{"train_examples": 195000, "crop_scale_min": 1, "horizontal_flip": true, "num_classes": 3, "channel_attention": "eca", "widths": [48, 96, 192, 384], "learning_rate": 0.0008}
Rows from block 4 of a small image classifier, named by matrix and row number. Rows with one number belong to one channel. Each number is 200 + 20 x the weight over its row's rms, rounded and kept within 0 to 999. All counts start at 0. After the name is the row's rms in percent of the matrix's.
Before each channel's rows are labels from the 100 images, of 14976, where the channel reaches its highest value: "top examples" is what is common among them; "patch colour" is the nearest of a few named colours to the mean colour under the peak. Only what is clearly more common there than usual is listed. The data: pictures of board games with random positions, seen at a slant. In brackets: how many of the 100.
# convs0: first 3x3 conv, stride 2 (model.blocks.4.convs.0.weight, 192x96x3x3, each kernel summed), inputs 0-95
# convs1: second 3x3 conv (model.blocks.4.convs.1.weight, 192x192x3x3, transposed, each kernel summed), outputs 0-95

top examples: discs in an upright rack (100); nearly empty (84)
patch colour: brown (48)
convs0.176,105,210,190,192,188,225,192,213,206,205,178,177,170,163,172,221,177,208,176,216,226,209,177,182,178,217,215,185,202,204,181,210,172,157,178,243,209,196,212,183,190,225,178,193,180,200,171,177,177,212,186,183,184,179,192,167,187,196,181,202,159,199,207,178,179,164,226,205,190,194,217,176,181,232,194,196,169,192,203,162,206,209,195,195,214,233,166,165,214,180,182,185,196,219,172,202,211
convs1.176,087,224,242,173,176,200,191,219,187,204,188,148,195,188,240,208,216,180,177,205,207,174,189,189,187,211,197,179,176,200,195,216,187,192,204,229,222,198,204,222,171,225,201,174,185,218,167,183,171,174,217,219,214,229,204,170,227,210,183,220,212,234,213,203,165,213,238,195,135,214,208,214,195,186,231,209,208,189,187,231,208,193,209,231,205,230,194,213,167,190,185,226,222,215,242,200,195

top examples: digit grid (85); nearly full (75)
patch colour: pink (68)
convs0.23,116,177,136,211,212,190,206,157,207,215,189,216,146,178,191,195,162,191,208,204,172,201,202,188,200,239,160,215,176,215,176,180,196,191,204,218,164,208,179,165,197,207,205,179,218,182,200,196,212,174,179,198,191,189,208,189,178,218,212,187,222,185,203,219,187,202,177,148,169,210,205,206,216,167,189,198,174,192,202,206,196,203,207,186,200,188,202,165,205,205,162,207,176,205,201,178,188
convs1.23,104,188,167,187,194,198,190,185,173,208,195,177,186,161,177,233,180,211,187,206,179,221,198,193,216,211,184,225,234,218,210,199,157,222,205,213,191,192,159,181,213,212,147,224,196,179,202,220,204,189,174,192,194,167,182,189,177,184,192,185,167,207,153,235,171,207,156,193,188,190,203,186,236,191,208,183,209,192,183,215,174,198,190,170,224,195,221,224,219,193,196,205,197,207,154,223,190

top examples: nearly empty (95); discs in an upright rack (93)
patch colour: blue (52)
convs0.67,067,207,192,191,220,187,193,169,213,227,211,219,178,207,146,204,203,175,165,176,192,209,207,201,194,197,204,198,193,200,198,175,198,178,204,171,230,194,202,181,208,182,156,223,209,196,188,173,221,181,195,192,202,203,194,187,201,192,188,232,167,229,227,172,183,214,214,216,172,186,211,179,171,196,178,238,178,192,225,147,212,208,186,182,199,229,176,188,190,180,230,199,177,196,157,185,229
convs1.67,082,223,231,180,198,194,192,199,192,236,218,187,190,212,246,171,218,170,142,171,201,176,202,203,190,172,183,181,196,172,229,203,202,173,183,165,196,216,221,176,201,188,206,207,192,218,204,191,186,196,176,206,190,221,175,200,210,221,175,215,220,198,203,180,201,231,206,189,203,217,148,199,189,181,184,219,178,168,195,198,209,211,199,217,169,214,247,185,196,190,198,207,200,259,193,208,174

top examples: nearly empty (98); discs in an upright rack (65)
patch colour: blue (32)
convs0.1,101,242,205,208,169,180,166,237,217,217,207,191,178,198,155,228,203,215,158,187,221,201,199,218,186,212,188,197,219,203,206,164,188,197,218,198,208,188,170,209,192,220,182,193,188,235,204,198,196,205,177,180,189,159,197,198,207,210,221,244,198,216,232,211,148,167,194,218,216,196,212,185,180,196,187,217,199,202,219,176,227,220,184,196,206,208,180,168,166,205,199,204,166,180,182,206,212
convs1.1,100,187,193,217,186,177,204,215,207,189,214,209,206,209,201,156,209,187,174,187,194,135,201,184,202,134,195,163,195,169,204,222,214,192,195,151,197,232,223,196,185,215,222,185,206,223,187,218,189,207,187,210,211,223,185,186,205,204,143,215,208,211,194,205,176,214,216,213,159,203,194,196,180,197,192,207,192,199,169,196,216,237,191,195,199,211,166,206,196,206,173,226,190,216,207,185,202

top examples: discs in an upright rack (100); nearly empty (97)
patch colour: brown (44)
convs0.30,129,228,208,193,174,198,212,271,195,197,175,162,204,218,207,257,201,187,198,189,210,176,197,193,196,169,230,194,227,217,202,199,190,188,201,179,245,187,224,203,171,176,196,207,215,224,190,190,189,189,193,201,195,212,195,171,203,199,254,266,209,193,212,210,197,191,224,209,213,184,203,175,198,217,191,206,234,206,199,198,202,215,186,214,211,191,167,218,196,223,206,214,198,183,205,206,219
convs1.30,111,180,205,186,192,202,189,180,220,188,198,201,238,207,215,189,187,210,200,213,212,189,197,190,205,194,182,208,141,187,151,135,196,164,196,201,203,213,218,199,193,212,242,191,207,206,210,228,200,183,185,211,210,220,197,207,202,175,180,238,209,188,198,144,195,169,216,165,180,212,222,197,149,184,204,192,179,158,191,204,217,191,197,194,196,218,168,189,179,205,205,226,196,186,209,171,191

top examples: nearly empty (94); digit grid (53)
patch colour: pink (45)
convs0.84,086,218,174,199,194,210,239,225,201,198,197,204,190,209,188,218,223,214,220,197,202,206,164,183,161,185,201,172,221,203,198,167,166,189,204,191,219,189,142,216,199,209,194,205,204,217,191,237,212,192,162,181,204,201,190,200,170,156,208,222,213,198,214,205,177,205,208,183,186,218,203,169,212,189,185,226,172,183,170,172,200,246,192,193,194,184,178,202,158,214,204,165,195,162,209,197,198
convs1.84,075,209,189,224,199,193,219,187,226,232,253,191,178,226,196,163,226,211,192,189,193,187,199,227,222,167,204,204,197,199,186,191,201,191,207,178,179,211,215,189,201,246,213,214,163,187,195,211,204,210,202,189,218,204,213,179,188,203,179,187,222,215,203,218,189,207,210,228,202,228,214,188,214,173,226,165,233,173,197,195,174,240,189,156,243,193,167,194,234,226,217,193,195,169,160,208,205

top examples: noughts and crosses (76); nearly empty (61)
patch colour: pink (39)
convs0.191,136,206,196,172,197,181,209,184,235,192,207,192,197,191,204,174,202,185,220,178,168,154,205,199,205,181,191,165,189,217,190,213,202,194,176,217,207,213,171,221,195,194,215,207,245,201,199,194,173,203,194,191,201,227,205,185,226,191,205,203,180,222,197,168,245,227,204,200,213,199,225,214,198,192,180,187,217,222,184,234,151,193,276,210,183,179,233,208,211,198,227,185,213,193,184,204,217
convs1.191,117,193,189,197,218,206,221,183,195,221,216,219,153,226,226,201,208,217,185,212,186,200,200,226,198,215,203,210,182,196,212,178,201,200,184,199,199,202,180,191,185,169,190,187,159,199,173,147,186,133,192,180,191,193,188,210,216,184,193,194,213,173,212,157,223,216,186,184,177,223,180,176,206,188,222,181,239,198,191,166,176,209,218,177,185,203,192,205,200,235,186,204,178,215,195,237,197

top examples: nearly empty (100); noughts and crosses (85)
patch colour: pink (40)
convs0.88,073,180,209,214,223,191,192,181,175,167,180,200,186,214,177,176,161,213,212,165,204,185,192,187,176,177,186,149,179,182,219,209,213,200,177,188,206,211,178,213,189,184,199,199,209,199,213,186,196,180,190,196,194,186,226,181,182,163,194,184,215,168,163,202,190,193,215,173,161,186,177,191,189,168,179,206,206,202,201,203,201,200,189,139,182,176,163,169,190,157,191,205,181,187,216,199,174
convs1.88,131,208,172,207,175,209,203,208,221,190,197,186,212,168,173,188,238,180,189,160,204,191,183,234,201,218,196,224,185,181,184,180,191,163,208,178,193,171,171,206,195,209,192,217,202,205,224,220,227,163,199,177,181,187,215,184,191,178,192,177,172,188,202,183,172,164,156,196,241,185,211,190,226,195,195,171,194,241,199,225,196,194,191,182,208,200,207,184,240,198,204,207,220,173,193,227,171

top examples: discs in an upright rack (79); nearly empty (73)
patch colour: brown (44)
convs0.128,086,216,218,200,187,185,194,200,202,198,192,175,202,172,187,223,186,186,182,195,216,203,212,225,209,184,196,227,207,197,221,204,218,204,173,206,208,191,169,202,218,216,165,218,208,191,159,185,181,190,220,163,149,213,199,184,225,191,179,206,121,187,201,194,198,203,185,204,192,190,205,193,172,195,229,211,178,221,211,179,221,183,214,197,203,194,173,183,212,179,218,217,204,187,128,197,208
convs1.128,110,238,226,193,191,211,215,209,213,204,234,184,202,191,242,160,208,202,188,208,198,186,194,186,197,162,152,175,213,174,238,214,218,216,223,186,208,224,221,191,170,183,226,192,164,199,208,158,168,184,190,183,197,221,202,197,236,227,198,198,208,205,210,205,190,231,220,194,184,209,174,189,183,183,182,233,154,175,190,205,186,165,203,175,181,205,192,184,171,198,163,198,197,226,211,171,205

top examples: nearly empty (98); discs on a green board (36)
patch colour: green (33)
convs0.106,115,232,189,208,166,162,172,210,208,217,202,189,186,214,165,214,205,210,144,181,188,189,181,208,180,183,189,166,216,216,203,157,190,205,204,181,213,183,168,213,218,218,175,204,195,234,217,201,201,183,175,188,210,174,194,208,207,183,204,242,208,192,235,191,171,170,189,202,197,194,210,171,168,201,153,186,205,208,212,161,215,227,209,200,195,184,191,185,179,213,204,177,175,178,175,204,211
convs1.106,092,191,183,189,181,163,203,210,199,203,210,247,225,227,200,163,233,178,190,170,234,155,204,194,205,144,191,167,191,180,194,207,203,193,207,164,193,225,239,176,201,208,241,180,203,226,204,214,198,219,183,202,193,217,190,191,200,205,148,197,211,217,193,180,198,203,224,211,182,195,217,200,201,206,192,199,203,192,183,178,217,233,192,183,198,186,176,187,211,210,176,223,192,223,176,215,193

top examples: nearly empty (97); noughts and crosses (69)
patch colour: pink (45)
convs0.148,071,233,191,213,202,191,228,265,233,161,163,158,196,187,197,189,215,189,190,184,216,177,200,181,198,193,192,200,203,199,184,205,191,207,201,214,266,205,198,215,225,209,190,224,204,197,170,202,205,238,210,193,202,213,195,206,219,193,181,198,168,198,187,190,204,157,199,231,207,167,186,175,217,232,241,217,217,180,191,211,202,204,189,218,215,211,215,217,194,208,200,208,210,185,198,188,239
convs1.148,088,225,208,195,181,240,197,219,179,212,187,171,161,208,206,157,172,226,168,222,200,179,204,177,202,220,194,208,160,225,195,187,208,209,206,215,232,206,189,202,202,193,204,206,256,176,198,207,194,159,203,228,177,211,185,178,196,153,197,224,230,234,223,195,184,239,195,194,168,255,208,181,192,200,222,221,221,193,179,198,213,219,178,183,197,179,206,197,196,207,207,186,173,207,215,184,185

top examples: nearly full (77); noughts and crosses (74)
patch colour: pink (49); white (39)
convs0.125,088,141,199,196,175,177,200,205,205,196,183,189,160,165,200,209,219,187,207,180,191,204,197,160,223,199,201,182,198,203,196,207,204,160,183,182,210,192,206,160,255,156,190,189,214,190,181,211,180,180,203,191,217,203,187,183,142,204,223,215,169,210,197,182,210,214,210,152,202,208,194,214,204,190,193,204,181,195,211,220,198,205,224,217,164,174,202,177,179,166,205,212,197,200,186,206,211
convs1.125,096,181,185,195,246,204,178,189,204,206,202,217,225,215,190,214,223,211,209,209,201,198,184,201,216,199,170,227,205,178,196,188,189,179,222,219,195,190,168,183,192,200,209,175,175,218,167,189,195,202,185,183,157,194,231,231,202,177,205,185,200,165,230,165,233,179,198,197,185,206,191,180,201,227,197,146,168,213,194,201,211,162,210,220,213,208,194,184,171,180,160,211,192,192,216,219,211

top examples: digit grid (83)
patch colour: pink (60)
convs0.189,119,172,152,198,213,197,205,172,201,200,172,197,148,192,187,208,176,199,215,217,179,203,192,172,195,233,170,203,186,209,172,176,216,179,194,239,163,207,165,157,208,211,209,184,216,172,186,181,206,177,183,195,186,186,211,182,168,207,217,173,216,189,200,219,191,199,190,148,171,202,209,213,208,179,193,197,180,192,197,212,195,197,217,179,205,190,223,161,205,200,166,218,166,215,192,197,194
convs1.189,098,209,156,205,198,216,177,206,174,205,198,166,190,167,181,236,194,219,213,207,193,223,192,190,193,211,192,235,206,229,201,191,158,231,200,233,208,192,161,198,226,204,161,214,188,188,187,208,182,184,183,184,163,154,199,200,158,200,187,165,177,218,155,242,183,208,141,212,189,200,222,168,239,210,210,172,211,187,193,232,180,205,201,188,226,193,207,226,227,186,177,209,213,199,157,217,203

top examples: digit grid (44)
patch colour: pink (38)
convs0.108,139,193,189,184,183,196,199,208,195,184,204,172,218,191,221,183,179,237,194,208,217,178,182,210,187,192,172,214,195,187,219,212,180,203,212,186,210,193,213,200,193,212,195,198,158,193,180,231,212,190,210,216,215,188,197,190,182,208,229,171,223,138,194,206,201,187,154,216,238,192,151,183,206,177,222,198,185,180,173,175,186,212,170,244,146,190,162,200,198,188,198,202,195,184,204,183,193
convs1.108,117,175,177,200,228,202,200,191,219,140,199,132,172,156,183,172,180,211,202,206,200,210,202,186,220,180,172,208,195,205,198,182,224,195,221,200,210,198,186,184,211,222,210,204,235,234,251,189,224,197,180,208,202,213,227,222,203,178,238,214,220,173,207,169,224,161,175,157,205,218,157,208,157,229,189,198,189,218,202,195,169,182,217,200,173,179,237,164,191,234,213,166,202,174,191,165,221

top examples: nearly empty (100); digit grid (52)
patch colour: pink (37)
convs0.55,097,212,197,214,215,181,161,183,221,187,191,187,203,188,203,202,212,198,196,197,204,196,204,217,183,207,160,194,204,214,190,155,192,202,227,176,150,212,206,194,218,193,222,175,168,205,211,208,219,238,182,182,198,158,187,210,194,203,170,109,194,185,212,195,178,179,168,204,211,192,182,187,202,202,192,173,175,195,206,194,211,200,187,200,190,204,219,176,197,201,183,197,157,170,184,193,210
convs1.55,083,179,182,190,173,173,169,232,166,208,185,179,196,185,182,184,231,187,212,175,239,191,194,164,166,191,205,158,163,198,188,201,207,191,202,209,182,196,179,177,192,227,187,165,231,246,159,211,212,206,186,226,202,205,195,175,205,185,170,199,206,223,190,202,200,180,198,202,189,205,210,200,209,202,191,202,202,203,169,175,234,228,208,190,208,169,219,189,221,170,201,190,215,201,177,220,201

top examples: nearly full (60); digit grid (58)
patch colour: pink (43)
convs0.41,088,178,235,213,201,178,183,170,209,178,206,197,190,180,193,230,203,177,196,212,187,202,173,210,176,218,203,160,174,223,180,191,195,213,188,224,165,200,199,226,201,206,179,190,191,205,201,177,217,221,190,166,192,185,217,195,188,190,154,150,208,189,227,139,185,200,208,201,187,180,205,179,198,181,159,171,170,204,236,189,184,200,195,180,207,223,191,201,209,194,204,209,173,186,236,190,181
convs1.41,094,204,207,199,192,222,180,220,188,221,146,197,206,182,186,212,206,180,205,183,237,192,209,215,229,206,246,191,164,207,160,206,213,209,218,188,194,180,206,196,251,180,199,189,247,183,193,210,202,184,197,244,207,211,201,208,195,204,182,230,200,200,193,216,176,197,204,195,182,206,229,193,216,222,195,221,201,205,211,226,220,239,227,215,198,197,211,231,210,186,229,230,206,146,204,191,189

top examples: nearly full (100); digit grid (52)
patch colour: pink (42)
convs0.9,133,153,177,211,196,211,216,160,193,203,202,212,157,183,200,171,157,185,187,198,181,202,157,198,224,216,185,211,191,204,195,190,162,181,167,201,190,213,204,140,205,189,186,201,187,191,189,219,189,157,200,177,187,197,200,189,173,188,204,194,182,184,201,200,191,199,199,164,151,205,208,175,198,193,207,203,165,170,192,176,208,215,185,176,190,205,178,189,211,202,177,196,174,207,162,182,195
convs1.9,128,177,197,180,190,174,213,156,182,193,201,192,186,212,204,215,180,199,182,201,166,202,183,183,208,183,186,208,233,194,209,206,150,190,187,217,163,196,167,181,163,204,156,210,174,186,203,192,192,202,184,190,213,187,173,172,200,212,192,193,184,211,191,197,174,190,207,184,192,169,192,224,185,177,206,152,195,181,186,179,155,173,187,195,192,204,201,205,196,197,195,197,201,213,200,200,189

top examples: nearly full (83); digit grid (36)
patch colour: pink (35)
convs0.75,074,178,209,185,177,190,194,204,201,150,200,188,202,203,200,190,177,224,197,207,181,213,179,163,200,221,175,173,162,208,162,198,191,167,189,205,199,204,166,203,215,185,201,192,180,194,206,220,181,192,201,191,212,220,173,161,201,191,215,218,158,201,188,202,210,194,191,180,189,231,175,203,192,155,196,144,202,168,201,187,156,180,203,200,148,185,216,201,211,181,172,197,177,208,202,198,189
convs1.75,130,192,170,210,230,213,175,217,187,195,209,215,173,210,190,204,188,234,188,213,217,204,203,203,196,210,189,218,201,179,179,217,186,237,192,213,217,211,179,201,203,182,185,199,203,186,214,210,168,198,201,145,166,179,228,233,172,199,203,141,212,203,195,226,219,202,188,206,179,191,221,163,193,220,175,171,187,198,209,210,210,201,188,197,192,178,193,195,186,214,182,171,171,208,197,218,237

top examples: nearly empty (100); noughts and crosses (98)
patch colour: pink (33)
convs0.181,096,198,175,196,203,187,218,212,202,229,170,191,193,221,193,186,203,190,210,187,215,188,225,184,198,182,233,191,230,210,227,193,191,184,228,225,255,203,174,190,251,186,196,205,219,189,191,172,226,226,214,205,204,223,203,197,200,189,208,202,200,238,203,163,221,202,196,198,235,194,229,179,176,237,182,197,206,198,193,203,231,186,183,231,217,196,218,253,216,163,206,189,217,187,194,224,228
convs1.181,119,213,218,191,185,209,193,209,204,228,216,193,201,203,228,178,226,180,173,190,196,172,196,183,201,219,195,199,181,199,213,168,205,153,208,183,196,158,186,184,192,198,205,236,189,213,241,198,214,157,193,200,183,203,170,181,203,173,192,221,197,142,251,121,209,192,201,191,239,223,198,181,187,184,203,209,215,198,183,206,212,214,188,208,209,220,246,180,221,195,209,207,178,207,206,169,195

top examples: nearly full (95); digit grid (58)
patch colour: pink (44)
convs0.12,117,193,194,205,220,205,202,163,200,205,200,200,175,204,197,212,163,183,181,226,202,186,173,221,221,217,194,221,192,194,204,185,160,215,192,223,181,200,175,180,185,211,180,210,206,193,185,203,193,150,196,146,148,192,207,206,195,160,183,192,136,193,210,204,190,189,186,193,201,202,221,200,188,198,225,205,174,201,199,179,211,197,202,180,199,208,204,182,219,216,181,208,182,203,127,202,189
convs1.12,106,190,217,212,193,191,212,161,193,181,213,213,211,227,191,213,180,195,179,204,167,187,198,177,199,171,185,193,254,172,229,225,187,208,159,200,179,203,207,201,199,188,169,213,149,168,195,180,171,198,202,180,224,192,182,188,213,230,184,174,183,216,179,222,172,211,210,217,212,158,191,215,200,171,216,196,171,159,198,199,159,195,181,220,192,211,194,232,191,195,198,196,200,220,200,188,203

top examples: digit grid (78)
patch colour: pink (47)
convs0.29,073,206,230,204,200,196,189,236,185,135,171,182,194,196,203,240,231,198,211,205,207,201,199,191,188,181,206,184,215,213,182,185,205,187,225,211,204,201,211,243,219,218,219,184,209,206,201,161,220,256,204,183,183,196,230,202,218,216,195,184,179,190,202,174,185,164,219,217,181,181,203,204,209,206,197,186,219,210,249,205,196,202,183,177,211,202,192,186,196,193,189,224,170,176,247,168,209
convs1.29,098,186,196,214,206,213,167,223,160,188,153,178,193,180,179,183,214,206,207,185,194,187,211,207,195,206,204,204,148,211,170,160,212,204,189,181,225,190,191,197,197,186,189,173,251,210,178,211,218,190,183,225,192,221,238,217,192,187,182,209,183,201,183,208,197,193,190,194,169,217,235,180,247,218,203,228,187,234,170,203,200,226,211,129,217,172,157,203,204,182,183,202,221,168,173,219,204

top examples: nearly full (67); digit grid (48)
patch colour: pink (45)
convs0.171,102,176,195,212,234,213,186,149,199,184,170,168,166,200,202,226,213,190,220,220,188,203,204,163,166,221,183,189,191,191,187,185,204,197,196,245,141,203,175,199,184,225,216,151,202,177,181,193,209,179,185,172,182,184,208,206,197,205,180,146,193,190,192,198,193,199,177,166,197,202,195,217,203,192,190,185,191,189,198,223,191,198,215,186,203,205,218,177,198,208,155,223,179,204,199,204,182
convs1.171,099,222,188,221,188,223,161,208,143,219,190,182,171,170,212,234,198,208,204,188,200,215,206,204,190,211,208,216,177,217,194,199,191,240,202,219,217,203,185,194,245,184,188,183,209,191,180,195,180,172,200,189,198,184,212,201,171,183,188,169,189,223,164,232,181,233,138,207,179,219,200,156,226,196,191,203,193,199,201,232,194,212,212,202,225,192,223,220,217,168,180,215,217,194,172,207,212

top examples: nearly full (91); digit grid (48)
patch colour: pink (47)
convs0.112,124,185,197,203,214,209,200,162,193,201,203,192,176,186,198,209,165,169,179,215,198,191,166,226,214,219,195,214,190,198,197,178,158,211,185,224,189,205,179,189,193,222,176,206,192,199,178,222,195,148,199,151,163,200,204,211,195,171,188,190,125,192,206,204,190,193,183,201,188,198,214,189,183,197,212,203,168,201,206,166,211,204,195,187,188,217,199,184,218,202,187,200,182,202,132,192,191
convs1.112,105,183,211,212,188,188,218,152,197,173,212,207,205,234,197,212,187,193,184,198,171,181,205,190,206,170,180,195,256,172,219,222,170,217,161,201,177,211,204,207,180,208,159,206,140,169,197,178,172,201,204,183,220,192,179,181,204,233,183,178,181,219,178,218,169,222,212,209,202,175,193,229,184,174,215,197,170,170,198,193,156,192,186,206,205,207,192,212,193,193,197,205,204,227,208,185,203

top examples: nearly empty (100); noughts and crosses (90)
patch colour: pink (47)
convs0.133,099,200,227,228,193,194,189,226,217,223,207,173,191,211,164,225,207,199,158,233,195,245,198,202,192,228,233,215,210,213,204,180,210,194,181,218,201,193,202,196,212,202,174,184,187,202,193,199,208,188,212,181,195,198,203,223,194,197,136,180,178,209,216,155,203,189,222,200,199,198,214,162,138,216,187,202,170,205,217,157,217,184,217,195,183,222,176,197,207,201,186,211,192,177,171,197,206
convs1.133,087,205,237,190,182,168,173,208,172,211,179,218,179,216,181,191,192,194,162,189,221,192,222,211,214,192,214,199,217,185,231,230,201,240,219,213,200,216,188,160,214,217,213,172,199,179,163,178,162,177,178,217,204,217,186,192,194,193,172,215,210,240,211,200,189,231,180,212,171,210,181,188,201,220,173,230,195,154,174,164,200,225,205,185,205,208,228,216,190,216,218,238,190,230,211,231,182